From a checkpoint of a small self-supervised audio encoder (BEST-RQ).
Data: trained on synthesised imitations of 52 everyday sounds, one a clip, 39062 training examples, 145.5 epochs.
Rows from expert 25 of block 7, named by matrix and row number. Rows with one number belong to one neuron. Each number is 500 + 50 x the weight over its row's rms, rounded and kept within 0 to 999. All counts start at 0. Numbers have three digits each. After the name is the row's rms in percent of the matrix's.
# up: expert up (model.blocks.7.mlp.up, 32x160x160), inputs 80-159
# down: expert down (model.blocks.7.mlp.down, 32x160x160, transposed), outputs 80-159
up.67 098:477529430502471561459574527453551491536475514513449439552310557418590529440537588499532444568402533472425512450521411549439594427559477390569515523488533482516535514586552515512492454512548468555548535479510545470513515474511505567438470461
down.67 098:495538404533478523464406526580578586413535519540540523411460497520550466489527476447488556519507451513516468426461439492560438434510576419547553518568510556527549438432481478505584561492458538484566486444520481575426548525535514383561492433
up.68 098:475413441472474512541524501540502573481498594478492414585551557514536500491560479503496428538407405443503495470502467520544403555452572517481546525499462403432519450560509505575454525537464390492457503477477455552521537524491518536581490519
down.68 108:504480506469551465455525523511466536470500529363485584487474452534492554485467453530514403502416517516520525476488608536539470541469470493514550479428481489484490481546499503510512584589468495595542537448473406455464524482407432486509441477
up.69 098:523522511485455565480599508442522534538511498476492457507498495494526473498457460531385547487407462420547556427533499442578541424563409575498483616509526416520464483503449468599587414452510584562516494573501585508501528495475539508532489535
down.69 096:519578485507524453537482506450504447528560424445441478507435533417496453505512508546493525486458478516430456489640484595528489504573529501503628390505470525546617447544522583466502536546441495466419566497502574564550514530479513445501512507
up.70 097:592524493537454528568576558487501541522522471495385442548387530511587468486520520535512502541512574481551534496511439570463477370678465406628562500422523487491521475501580536455459544425497482475510506559556491527479541527567518514420453562
down.70 099:529611470496401568488499647546503649465496467443522499555524501495490459471461560564486476500458563482524551450559383538587400487445489469558528477533499500457583453424469496461529549576451464415659557462480528502415529479544516444498544511
up.71 098:471525503552522554516509514562492538579509424547564531502476571450496419462434498450450481422523382654564450508505524551441491525619538460490543452449458426562456539523604423519468445520563465465414421555451476516516496468505537471482487493
down.71 099:520492541408469458559548570522556526378530418482486495442523483496498487462524540415532517442483480528534527527544398455578473523533495518567419490515404478576520448418454456418473570475427502458614536551535508426477486481491514507490497465
up.72 099:531390521450542558515560512431507588394473599471555555571518483511552512453509594512569421472425452491412527469541470417497458480477543487455537522499523414474469583565485477547462577545445441508480451418434564465472537516485565417586508535
down.72 098:579527545457530454518559561456456504557565570483556538508505495445532460455559451578546438551530514599547526449446551524467536495543475435493521411490532558582555481522452505503454597551532528586511493558560444510478357505509532533467414424
up.73 105:476495474502448450651557443539490529526528526493526547531400557465483489509499554446531412418532570471435523469513401470408450424583505436601493459442495479453561434491512444527505588509431485529447453461511517535504560497516481444483547524
down.73 103:476483503547486539443470421564603551544593513417489390463506527404461556524422441459531550602441394481512482460417583481557456502454547451512453609542537438542504509536471533562479523528527552526469507459552470452536416513415549520554411419
up.74 104:435497471472447563572570578492523527535488465547456472568338572523538525442491524535472499466431505479521529546463451551468570441573467361569545509394543491416561519551519470413497557440550452512507477488477545588458488480491469533519437595
down.74 113:501480458471488562463385594546550546522474502487511529600488530482518504601546544472371461555496535503579500488461488503587467502552543510453500535498497566422514469461433459516515417585514420483487472511375510496477572523549565506613531519
up.75 096:580513494481555481514471445500516486509521521469528514447396550545459469525479495507482516485556505455453466516528457431493427377453513491503435507574483480501515453482530402506410604486469499446456520459474546518492503414526418439482458528
down.75 091:548524487612596511499461412495539527562518516381308513556564574626572447468423495502555575503435408493480476494495497536463491583512463501478420469573509482558486585564494516530472500486426540508430504517492470580521457460509581513512507402
up.76 093:549486429503366552478460543438548510480464558502573448565494557511490494432499461502505402541486470403514541440505468510548449531480522486560550537479376500436516458592458462507400543554499497518491495524452454496417547545554473385546507574
down.76 094:418437611559605552400502464532489537560554512578515537383537453598499527489482493575552484450521490574462492484492467519490554435486492508462407477469553460488463534416537411490482513444500557490592487466583492517525525452413418490472508478
up.77 110:442480421599492537494470483608543517574520500554439425525497483517557486457494420435420475516483521504584451408489505579478517539476514494471501489563486448544526531465436528467493428449419495497420477551510466568585478537414453438444500451
down.77 109:619495531461629518546581569542530526484440527463510575538459433474468494549497531485524499443530376501458507453523480434573507429526559496441425496534521484527472445495665401458532456452534452467472536581508585522451456557500492490463532548
up.78 087:494466584533447492529493477574515504552519522546567525490448561417464535562511513442528525396516545550484504531460527541532547450522468431505532494536530512437498514417472387556536503579500549542508452453461527474525508480527478514384527566
down.78 085:499411524477549432520532491583607599439495449529475477567485500471517522503467452548492507519490427462514475429511584451544519484568535456526565593518466497460534517485530540502492529526480526455501507493694536489386480479541568432504428479
up.79 101:628512513553551512543393453455527486502495569439600592489475506490544501496406529526536413475543473534477523444467494522464480485572521488479439602492536437484381475459491398511527532517556507548507483537475499453516532427446592510496495446
down.79 100:384474586482476459464524517534527652377517521432479497474468456462521556461491496550494397495385514481520529570478561493488466498452493516558456521599510487511489517492513462522418577469423443524420411548559500478452548579503518547562611508
up.80 101:564458554509479540406407526576476515478473470575518506582537495517464508489580477410409467426427516470507492571479484489527473565469407473498484538417419472451420457482390425593474549545468594519503512570523534473508492514494475570521452589
down.80 102:469511624495489518450477539436392485413539539509534494406512512493550516474479472555517485499530530470540478484482470486482415538431446550538489537439489427517489557500547597463410463481474418446494520374449483624545399467453504478480579536
up.81 098:437504508437578536501535569472645520428527543516458534528472419456440514480451524507523497569442508456513462541494528517685480469554454430467497549506516541486594567491556502454525522474488436579547399480531561589513491550384507445472468506
down.81 101:560548441606459476556409512539520487515534532433533466522524457526482428568536439418535515563489478561546489466404445520470444484551504500441564535512547557495499461527427518481401505464473508506487487486488519407503579488557510611605483501
up.82 103:517441452563500556425519544619536537492462582454505494539433453581607471428489541471542427448458470486481519501490465534475587387551496538545546467472495526485455452571539494462439522461411480485556427420607505395520535563502449462502490479
down.82 109:501463529410543507500433511555587443561390571441505626491506579479530509575488520443509571488519453610501434482440445437525523590456523483434539470577455534452501561503444476457500510529577512456504575520491503549491540451585556536572548452
up.83 102:502542430557500447525566563475501435466471538526511523491460496506486544508479511427582487449405395507550445513506510426444434509411509477516532505505458616421581409445407529448460607574436401493493425431520513440476501518524516467490538519
down.83 105:471548477473503512379498476601481548468448594523426555525512455563491538529556473563469434539497468510503556374464362541541521530528470493484522504525516494447497560527494511481479492517484527570529483514504525423560510548480529576555444523
up.84 104:503496440602534443532479509485519561472573441512518425563486529486514510546531518512498554611535460513523352525486512583471527553518527493493587494507540461540473454552550479596518544455579428516412464562493474458587525547517490514448481532
down.84 106:585569469433542551384474543522480599500483484536535429453526526481531434500438462525452480485539518467437496485573396501487413542566502510512471439472489441456477571434486527359474518489428489442565560458486535523427626526577537468479476544
up.85 103:514470517516541425489487520448439531494510443569399533511525484471487437501563406362520494523503556573438399518481495494588446524520535486447488433601449512490491465345486531482518497455473411511527413506593482486457563530458592458454488435
down.85 107:452500534475615453521617456577537526481529553396436561410451483580538506489410473516546502561453422526541498521500534477484480543448535477514467382615541506533452476600484468537499512494403485651466385533443525467526478541510554528526602457
up.86 104:447403474502513551479504559548590561472435527504509551510516545512554475440431597508427437405463405534558391498483473516526527523509539560440511569515444439474464533563494473518480421555525522509503504541469560615470550471401568502569454509
down.86 111:483510464450549466613513552495384532486612456521524353552580553490456578614463413574498483499536481392525561567481491471586473487520454545539530448496518508482486511450524508488511476474471460530437465525554465433525414435514493526452509504
up.87 101:439437414454459549518539500531570542519504414531425512458430557534569486435418501528416519367471392536563471538375535546521546492537551557453435501514448448467513552576494544441593397524597529489449495527479479595500418353429490535487514450
down.87 098:538551494537476467501492511587477457418525449484576473437542523365429506454529577440491531514432455445587507464501525489460471406539532534487474589516499507474500478482457521517514481437486502603418513501464497437545436497533435424535595481
up.88 092:585488488466553500483478497466498518515485447538391539493451467451463445504535459399436519431462476489485443545528428434585520465498507501448568506456489527540504424450321547436576514474428545515516387513537561529433504569453421399534446523
down.88 088:477550509536516490440500492533472419542561517585589454476451528609520495475601449567513520543468450472474422513482473591443490490533563414563517362437513495502534504546469446550515511573521463576478551494526470518502502479524504510489579480
up.89 102:514477515524488500510441495600510476521537502481502479554434541553484463362395426485493449517467469482590468415478451532444524386494450524477488558450467468421491559563487490485515477465525498523520518463503588463502424389421435511477466510
down.89 101:458428469565567434564443506519498480632444558467567491590507516467607503573455415470442496614443494530555517554454466585571499529514410533404431446488489546484545491450481406527528501481541474495496453651468481566544499542504518425430585528
up.90 098:461403583486433519477363476536550514543494463561521529565418447422475497461469464495489503486509503465506428552553518388503547433551511500497495470474467526441591476424478439490444452467539558415466468418492574506367477469455464461545485489
down.90 094:528468463519575430559467532452549472575536499457500422518473534534569411527520506428555572537414515509532430576506460588521460438480447474469482467616568485535457516475431542433532466479441421547491468524607488494539501439538512516545493491
up.91 100:449411538523485479509368506477496469481485504562469543491533525484415505440438533456459433486474510526503467558433490513492372523402512539398404483501388543487502454511513504503468524551382430527503497456505502516429549407414549486572372543
down.91 096:417424479462510560506457595464514571559483499435482527450522521574534473586424382514538500563499474570495397546475469534522439523497445563461493558546450551561499594525466472506501490530440492586485419457511442400542521436511563499543440460
up.92 105:533477486612541490530484557579478478441552590456562450497521579537519442503422476419503516515561438560613433574432428563533488447519517449482456464553548432584499487546537567471460457494439465522525484486541483476454542441564525403518506496
down.92 106:502555407437479561455469518469398576446496546568473451488478510530487525432490519548542419542497491466539481535352523500495493507433547480613495477502497533470564561435501578446419507506549456548496421485539473479437466463478422431426542600
up.93 100:475455473546524518569507556503471486559562488458443475470336600474470427456480612422459509519492513504437428527540456466442494483524515462532564410504498446448467475484456481449512493614529508317513490506532472558467470456560459531521548492
down.93 098:577559533490430486467514564540515558392567543360448522509451438587541509512510532423529494467462523541509573447396505506509508423472482504471484495540514510453450460441558524523550590423454525414541553527491460502469525471517450531514501503
up.94 105:502433534582508545509510495479569603492570524473504507582402530552497493424500478438521439565412364464380449455528438490465493450479487548520489498582481447481517506535556541564471517530471446441492478484515550504491486519436487466569452486
down.94 100:513548490496518516454527602508526536546402488452528653479451528556455507492500483522491465536395480573579560465440453494498510473468458402428486590465439575440528550539493529539456572564586475536481501493443506538549554447489418485571509491
up.95 095:638466492543437475495449523505507624441429575443480542548493509519451473529469461501557460540484418496529505456510450491511487488486528475497558571485482488509509454420466440458409556498449492561428365443521539478551582537537447436464493537
down.95 095:444540471562588555435434501459467589479560556517447448518506539434479493419604555504459496546526513513599464471481482480447503516527492459465497431495534523539479556501367472428565443540444442489592499555477558533428452530490509433414493476
up.96 109:508516614511582494507570499553490554451523520544455500536495565472465459476603530451499540480403376606398535520444457452484463490451552523548511581498515494433467600457426492561577480510492524458508542540584455497476538482559520453475495507
down.96 113:458489511510521522520520533423533505510511605522525440396464469463537391382520524482527532537546503490589518482524511443578625535515429539517570470533529475493480569525378493520536432449464570461535475549484380565455479497418543542543496490
up.97 101:564487425582563467576514523484504569547451493440486611503503489481396428545489534381574499536492505534427406573494440506469423512499522533522528519499421472532482357447489494518425543452529426514477433504513480514515579528496567409522464474
down.97 101:530504470539530482518429492565440480465612450525477433499524508542466518406459430506478576543462557408473489442364476495553409450454451552542461558514443505453474455458515565605488533538404489542580567558433465425403530493476498444509554478
up.98 101:430468439458552547557437543507526488530487468523529509520423565457457470409424486432457491473457525507602489564528516455485515416593393483458474478483392551464547470521414474542485498494530498465462528547498527390399441428480502438552530537
down.98 100:423556518545567467576457545514493437624475473445518426519546547440483473516416528525493548519543438555554506585465442593533609481483476575370505511504549533619539530556508572508519482559461527477512538505542472490590480502545524525483457588
up.99 108:493504452485572515483564551469523583410436455492523557530438493428570455476609381487498443526480481481440512541491580480535404440499455421465409590595482465511578616509480579495504451488547428566484527515441548498510468593471408551470554522
down.99 110:458501454696536459488575495594549437484486547421541459567486455451561590487532461510488486533515550494504499510594498464554521511431532505464535467501478474581494418558513519576485621511483502397482440505419579530470545430448509419501436406
up.100 105:495492559591538467420496464513451479496491421595388545470493436519486422480526559396469512506515502545359453463377495440507479468465509426402545440554505543590479575428452550441580468428425508512608461495575491518490522421425501497447401460
down.100 109:510546563549555520497587539509568498538395516490545476469502537602486546430471488496592516479538480478582481523474532487585518561410485434536343459478507568450573480489467444532488495462591557512427520544477478560513519603450456474456616456
up.101 095:490466490401595477434492534499505508496558451595404482479544607509420513580447537500460523457482478490527513537444556489511447457437481557369386471627472502479518572519534462465486432490535446427485485523483539557483464495439487473474479543
down.101 095:497555514550555544521426511507632454487438600494438496532531475447472444550517567395475469511516462534495389515457454465621554539505540480336490572544474513549410568480523609433503449456479506443480430553427500464528485427494549437473489455
up.102 099:509472509507399490453547531526456626607464536524451471554423557497512494450569575440500355498464512477472545469572480463454525517536498441590524461485435462457528463494516502608473509538418502500503476492555508464532505514504490471504524558
down.102 100:399487578499486539509461531501473470480651514555521533454618463490456512493492510482508526512478535510598560487450476437458407500418503507532517482426522444540503466461529525472422510561528480499524457420451522558539445448468411489539495439
up.103 098:563514504549532451486534532533461464387425549571510478452461490607467498498544563522493442484414462409469590498503443454453422509448478498535441426474469573490542450491465442466427569493407564469559482488582497459491506480544502486499515591
down.103 101:621444538611382517476478462508460483570519515423488584511570343392447579558545488418526490568526551463513540498501480461497327529507508421517525506555496489533498585459504495548460542481501514544574518464446525466571533582476574498389436501
up.104 088:469504449503501618537436576519503460480411557547582477484499520458485518504491600464516547422438481444532489533538540458524543542448511451387542584548548517499463480542402500522484494537466539543532451508517485443482566456561574489544535554
down.104 086:558438583439437495523574520458534511462508571480467491550535478535464561515513468543503379535615515523517489518513474516450591459550480526539522426587541495493516446467536441454468508588500522553474466499583471487462474669508459443432449561
up.105 091:632471518475500558482475504466579556453486573450572534599447541535528461427486447536533516491536473454401512469525497436551436488512498420574553547415445506418479444432432407528412590519510505437516461461496490473403589556582490401471525564
down.105 091:454527554598596524453425489530554482526605526569529462486480519483521461404532518532505432549422597525515427559461498494525575431486490427491451501458541510579491555477407501569491499468503594459539568552508421502504573405355558509521517524
up.106 098:510525501507509546465533567536507598455484462653435448506419569536553460485488526519389489445498464470568506562379464521522512461554455445443478566504494456484472560527410540468580597490510477505529480606511509515323516437463534534451450577
down.106 101:402496432540410507470514518475436541501502432514427522491552463521480561487549406566513498505454488466536444487461514464532542416450565575478391481581444567445541494465498521585496457505444491601537489461488470398516441543548433560496581582
up.107 109:477509485590508502536512510513481525506564470545514551501478478518502518501522586449520454454572489544435489599492438479469431447494465503507563489492465558534536437537608509559464576409511393473451369430463502517446567434511525458462532545
down.107 110:590547539489485486472466449505565452534504443435415478438544521484524491520498510576463582499576497575492515456542491480599463473528459494482449612582425485462518530513476486437572569537486556477620560496446509529457534483546531464522414424
up.108 096:519490481540455506582513550541525576526509468497540461508385565515554389466479473489454537504561526505535445561532447497526522456614455491522546457453462540500456461493530498481536502408592485388587452542657522443430530484502550465451473390
down.108 101:441528551580593527439461496569472565535500496483429398471584538524553532436460541605520482524583519518495569495508448516522531605484507601539486525503460410498477499494493561499509426600539583429528487518516502533434526483556560463491442501
up.109 106:505494566479550600523556506591537485533502542519488530510487496455446456508452555454489503473360470511546452389495465463489500494465565437468520502493493447464533571399544451552503458580461519503562431483524585540574564515498536472508491426
down.109 114:480542486508493439441400479491510536481478514543477505561395423488440480493603481473486471465514519512472440443488524514591451423512436587478486563435513490555522482513496481521435495447572548457566564544635512487573531457418490495655481411
up.110 098:484482513483508504498379492522538490467482493608484442533532487540444436554584458513450457508483512525524480514507540490569435524471544480474501470430474481551544502541458353605392449474555457465534413508529515491510629567514450522530467535
down.110 099:449460560468551482486557472553407499495564511513456481444522463555470476532432407453439362435478450489516565479530562560427414473560479552525489569432499447530488472472548454467484553535424401567538482533578487442504495573502490447437566529
up.111 097:506543511574501456498513516501518463491507430554535508543549513548587510541505397460506461522514509506515487447477536669538428501524431450565510461465469513550542519472461529509459468410411488494499502594530355604611505532492528552438502498
down.111 093:505492543517498495460493539547493652400527570566458524431496442438586453571468500508517450409441458546422539484555490502571415532520590373480555366527506499539460450495536537468413601504411492407568476434496575443429496456498525540464540615
up.112 104:446485496556484512561495551399471531462548567545529422523520530479464530549500401439507460518502533537508452446506529487544524511472498504448565562574532560533441519457444446605446546490421448557536427501474507476501660554522504507435421520
down.112 105:544440533582514523436505545599490525525499545499500491573465524520482505609381516448564446513513426487476567577425428603503571475557442543419517562516482533528532456508451409496484584553557528468496448508503516496517491572578493540511443521
up.113 106:585474498548474479533449502539493504588527496470463534478462512448493420443439494377495441441485547583467470437462442521446609480584518431479456444484515456511461492449468457507508449536513474522413478476479497494529540421497538472537448455
down.113 106:474520510472445516441496517476541524370487447387466514490442528429537544470509574458536515488421513521517537421497530510547440489560474509539485570555433485567458525517469582415533570479416515429551587488527497482456415553410557511481468497
up.114 108:554459541582498551514430557526461460560474445552413465565520530446500467555506607434484504429441494558519458562511486516494535542566379486494544467405471436482517383520516471534492431471509578417522489522539473550478498482511498536477447595
down.114 105:564526552556466549487488495398456476409511559499562457513539565534509491532456547554503457537405526464538422480471448456503450470505505518509405605472547471463477435533514470383523528525528468389509489601555498513480526430522570474478532521
up.115 094:574497508557548531504450492515543511555426436531524526521458493547463447512378533474476511422467479549489536474495493544482508486571503449475452542421518416496480485425517482501467459441498559500453503556532460534504564444542620512543448475
down.115 091:507512499447427480486555579517572546432499477436456541455426475469523436414491520492549506447436485521467483512445422559523481451542565432502503516610496471517460462525506468386503555580493420481591541537505498415495474612486473456486511506
up.116 094:487456475506467573444554539585548554430502607430498457513448518558523493498477493492524578445312406388439547549490483512544574426541411467492437575472578499466501576503504536474493506557489495475555464457547508505465570529494478526417489519
down.116 097:534481473497443447428498487508527463535502435489392495473473523429505462518538488458528599527534486534450471425491529434544481541543495536548401679556379509492490600392412472545526433543544494417545585522523456550463497472540443495522564477
up.117 100:464511447560458506438468500594454479570508485502495398497471528462467509378473502384481452572468454408577440529496392499500495441551444516541524576456426491556561455557531490590534500496374489520527472546505485427500498490449440459453525540
down.117 099:452448520414547464567545470498445474586513469547575580438428558542425478495431556508513617512597464536457474532440539393522570422459512531374453470483489486500503425488555470521489395501575531436484495570491538463512520521512436524583512505
up.118 112:479455480441510574486532510484550639443513465537434494536336513513567543449459465593397510369446440456536462568478558493581489465547442518537534631497463471405486549516429484406537522512610469523451449534425575543462471477484482526489498528
down.118 111:526514498501483506478523544544516463477510511431583452540483525478458552475430615457512473566429474496510489434463542493519549445483531540549437523501518556482609481464433505477543595474490422611474441495498572399558375527555454432536607522
up.119 100:541428462469438449455468502500449451485422497504395492497545500491461509573508537468499354462442535439532535452475525458503435507416514559497404529555430483494507504529485518499522503574396507527447561439516480546515469503373507466592444522
down.119 100:502585516561497622364481495504509569541452457497524486533448526554522469427535480456482536545443564513380436558436465588469503524445528511480537537520551555595488468551466513495473550455505490509486526425509454424551509501466592502417447471
up.120 101:485417435530531562500518508417459534515390439482518545532495498655444512507435471523472521394434447569534539620474572501478472510454473571467419546427526443531503534495514517564518471577569482505469493476499497445486558406463612482490484504
down.120 099:506567444527453508482575534523507484383558522438524429447568442486472416450511600509495556500393469541548503384520447545507523490546525481542541499526457556529596494541517526428495509506409486520573524482555455470502433544565467410498509472
up.121 095:514511423462602515531557599537557506463510511573544485576503607546650519467599495449452420356475431452486516565498447555528560513484515560530439514498434483413433457529476434569468499486552544399449492554454496535480541459419451496475513453
down.121 094:501434563452480436544485485527475491614403469470502548450488517472521496505398464394561531520549427440495417473396543450419464548464526531480500510491399536443548563499490563513455458486478471538519531605507431506497460521485530583534537537
up.122 101:526557533556409422473496492441537659501493512498484456483477493544443535524549455479453516530468518549558405529530367502537456484488456498531539507484459450527480446434492527556451567586381493546524457475483509566425571538538415531547414567
down.122 101:403466564485580538380495505541431509441503539492515491554517485532459598521487544467476400504443499424458522440452479564522507584479419478592456547433458427382470485556436556526517495506546453614496475469469606467498463481468538483537528538
up.123 099:514458507425577510556445485499547476415464522471571537511490549533469503486439504500478455436527450512417445478446492451544514532396490420559508523460323508455489599430423348537424526492490504480500496479473503510435519520503482382593421435
down.123 091:500462483570518488517498573465555528560458468516569508593453519516493503430396510486579459522384544406501439538421504601491549474549478541476409499540569532481504582471450494468499496438496439552474487483630441489514483413459558497451575493
up.124 097:490394481498399520506508477426552555497491601429496514557481466605531511417497523562550426543511502459466519398519516463539517445518547483533564468536434516432461460529522484507435547474492451495569449407499496390403565470492466457543504400
down.124 094:421547586542566500493473483491560420583466497473465572511490540500500499569559506514538535527523522573519490476462515512507530463442508417415494469469553590477464592515433509468557534463569522416516512515474480563521542409467510610558451495
up.125 107:475499376552479479525492569496487652507533487561419568481404581487511459473477476460501488498531497508461438523412446547496503471524477478429469528524540498576481587523441590436522612511468368557491441524472503523408506407454554538436434545
down.125 114:497430457540489521482522569559490509496479421535553512480502476460523504556446446486561494348452517501508406407526512451590503483506498445525496476517500492496459421465437451519472464610508544527531516525462509515460456542614497529501538579
up.126 093:467515436607461587470371453489547483587510539491548418569474521554529540395497541461468444489438377497494428505524453532490468465543460524578480451467488471558502479537430506458490455455425457531526467417464402487480466519377475466531492448
down.126 091:486420456405487386586543540472529524533507536552464562441491520447579559518450486497489546489568451610539498492541533467540527489518499425465501507542397537444518532513562396437547507569615499471520525557484541524404512468536469539515463524
up.127 085:525441473496550472505525536519576475401510465430464465483491486629486525520488613569491466369515495396494516521444495582489577452489426537525461483564452565458497427470462495509399502460484548486472518459514471450459518455427546511590459517
down.127 083:509563534429422502491502497456503433541477476517509498439530483481443488559453522556512525521448493504443460434535575521399440499480447562469592515518498559502517586551580492543459462466482469449587513426522419579409442369502522573485491492
up.128 091:488475458614469480515526523488535510360424571513500528468444415539557532441572495449536484392454417455403555550526423455506438413490470587551396511530424478509510454501569549483499508473385515487455432433449533473474475470508407483565537524
down.128 088:582602530520448416509522437477460449548491514445496536486422501457576502532459573448584546547485478538418515449566473418515535489499497458523539580481508439528550565449462594507458543501516574486542520504526521572543446512540568500465403476
up.129 095:446370527551550548530459441525490446513494470585530550472433499511451469517405518498438538505512402509567479455476553469478499475388498519436475518537431457484554529516473452520549476485508522519518448457493529438493453465423513529450418476
down.129 095:521570465575566604474383495472564493558455587485535473536595435544452429467477490552399499525506479496559456489522385481588522506492529487501439499540468470515590498427568461518551507425554542598548495524581498545529592525466490381486538420
up.130 103:527455471463533560497557478504462525486515448477386567435454479604550413426494594509432456533427486525404489434399442453508581441503521471514517481576464490547463574466485546469514478516453508520563472485594548433427463394383532491577450495
down.130 099:505586521482475506606528519495551429530451422569530542498490523552449491515493498551502557519561559492474471541392493484557515424481586417473481447371518560570507517576569512491561531461576493452461501589522440560633466545471485516468540468
up.131 094:539527510513506600517522514532527527555502509527448463563395509519432506508523532544475518546509488545571478506510383525465555424571474498567518506494483503452501418557592494468509462358555500465517473408469579513524496456501445449486540522
down.131 091:502440522570551432494440414515476463549500514412445463468522585504607561478557495418487476513513568507457469486475453504511531522462440487505460523512523551460477528472418514534579493555462476578499554578529459635493559506522601487516517463
up.132 098:501497340535429541563539548457481479530536542530515380513416615407492533524513501488450430484491517470492464503482440524478424512473519496580512516544456456409564460546426503535486566560504513460428507572492439576504501560569466502486533495
down.132 095:515471543500550553429504479618563582587555509496502458484497522470428448484434507388566505496517349523413437434397545546472521461490568469482396472558520460511533474498545466557492501495563489543484452460568491490475438538501451538524498436
up.133 097:536478546493595499427513435530533528354545546522501507483442511481431523561530482484476517437484414454452557520503528417511455442505523503462448524559525402430589575550557498422490431438507490545523439374488594612505490475474440483423488613
down.133 096:607462523542564439479532417591604500609448539432442561528381517489513552510609497391521504447584469513514487488559457478513534482506552411501525529484526483548505525510512500426552534474492508450463492475507512485480461513470450497479422374
up.134 097:432420437461470558538433473483567563533576465542342528482466511489549446452436456458459509450475457576549438489415489572543593519549542555362471466564520419505494543516471568507588416551542494585447466517491548563507437472398525489472482465
down.134 096:572566557524526491479561576614476460472559443512554496476473484426395483470528525453452473443421504495531549526519545418452435415588519519554404508483526433486500560457510488484453460460490526556414532499479484534524410459587508501490576489
up.135 098:575513473577538466590478431485497511440530529576528458478457512548467487568563450396515555485530455578463544604460458439501401414447506412545510511463502441588567473482469507437502596452431557499547458476519457477436534555550383477492454538
down.135 100:524449411515578540444502432469463489472547506525463451556488391524509524390547502460488557566509472434490504465479482498562575538466501427612499472408556495453468597496494482475554465486445484554525522467462511451512491505446633484403533536
up.136 096:483456484418488398504504486505463504503430509548528522477513499528506485491441475421516553516484501479447504500455455503509466481478381400544342400470432520502520564396437437477561454489481453551547481454539488423522486489436538412465520440
down.136 092:492506486485489531489543496491611517417532482497544448507474491481451554514514496425468482510477506518494442444495575496549533541574535389562576481632471573546506588529435573381498497481508461449489501432637536446517494502461540471520493526
up.137 098:562418548520516468472531551521520606452498525566482502551549522475539438380430432427486461454472407488524462491455489491521544515533517402535446491471367427438497551455494531479536524454504525513515460522589582403448510511486588517524488468
down.137 097:564458451502572520502539478485514540471605533473479531466528507473568569465471446618547510539491547455488547491440508488487557513435516503555543404504533426508505512559492478617597562510488488574436459482528472509547426446547447560535540471
up.138 109:479548437552520507488438513513557500530431591479521495473491470564503490491406512502484542447455393474616392438490479446478485532398537508450477546454420519496516481491384484415563542537444450452441482476507476525539452495486493443496512429
down.138 104:533521388509530489513508510461485535477403577514493552543495500564534564537543455524403494448545432483500532449573375529556560553537474564471564443553462551462461459569556465504538455434508396559488483529526546456511524563456559473473509463
up.139 089:569495473515557511501518528544605494478532399491525571531516479535539461558469516537521369509509490440479488460494476698517483470505498381529525407468489502515458533474577481523475495486517507491521471489533401505557557392492541417461483394
down.139 084:487534536517531537485433487480590609384477392495503472502515474470473476355557528486475453482450539528441498562497517500548399490488523480534541465548539531555496480517453537586457549532445431422499504480586502481468519559455607549460455538
up.140 089:555597496522525473375394482553522436477459476478485494515548449486480481612553417525468484513557534460525380461455536569628427481448549404492520498522420475570509552506560431534511494450500521479544489485497483522580537436426458508466416460
down.140 088:486490586557473559526506565542489623548452471459485520565479566553552552392479509467466488513461492453524533525490530517489448607521555582479499536504548549498514539499484537504439564529387486432541476494496472462486603568484606528488447507
up.141 105:471504526542637441543511443584503520454593454564475387518508503483450491488517459400486541502498482512401498487426537506472519531437490450528492493488534451524541520469529509500528481472527487495521449470533467496575464507492485455409392400
down.141 101:651513506436620530487455579462480571479458469485472495500479402529492525440544443454466470490557502513488539535528472447491536525538509481616558440467500475438506565494466483495531435502500498506560485505516544493414531541482575500490496449
up.142 108:533500523507516479464417515554508577526515447549372511517432480441425424522573495475554481569515565433519485502514547518527401432518487528439582536480425597485480426422463527550493492462559531492451471505500486470461515499456395442486421562
down.142 106:526527503533454560462542569475452465475521535588490545486589613575467399415479494480482503564602477471525507490554491531537505539531476534478404464524462430557523544479527419535583545524503482563606525535574509467443479445480435429467500483
up.143 104:528507476516513490474491454481510460491435527564512552522514524614447437514617462438434385529472489495473483501472456484595483509455575488500454487499461483586566555524482412607343493521473500515569428532467472571480675535452428536549448524
down.143 108:463457576470545434469555478516436558509534441478451527471463486543490556597393420525543381391447499405509566449529562592449508462545448539552504613391538456469499412554556446446527520543473370570477533530501482510515455490496471439451504514
up.144 100:480458522529477453474355534505457506478496481527463521517516447419451514525503435368538461469488508481535472548412577484613405450516410535412479523539459609504557424468387484504536524537429417576458474516465461495467517532405500424467435586
down.144 098:401549430636424537446545485491574564515517531550532530464421594609519445416519457560440603565530475497482436529505495591493561468477498483465505526511555454501491531522454494445431493537531533541591458470518493436461562456481550557500445425
up.145 103:512516490481536471445527624538475529546540486523495570499500551487555437502458539498486460430500502534426449555455500539528528488493482391472408479551513446544433624451468434552459456531559440439581500470521454525446534445490607548447490407
down.145 095:495458489436492554497613538497469515462491486461533433506425544530432468503496550504468572512431547452540503541520492459448478470486562496539562475569547530513462324488537562509577503586486455522510476411536467402454494611506505448541523609
up.146 096:482454542515521440433503548452451440527548515603496484617529521382466518592492534309535510471472492543540453600489510464554430463484401448534495495462484558502562436465448507568556480464468453537504484533472540442550515532506481454398492585
down.146 097:481518459527513453439486493520457578340541483562420409459486472600528498435462493547516530505570392484547516453407419497478449443486523451531513451516552492464517488497475565443436529530446488523490529449497563528454517474562529582542490530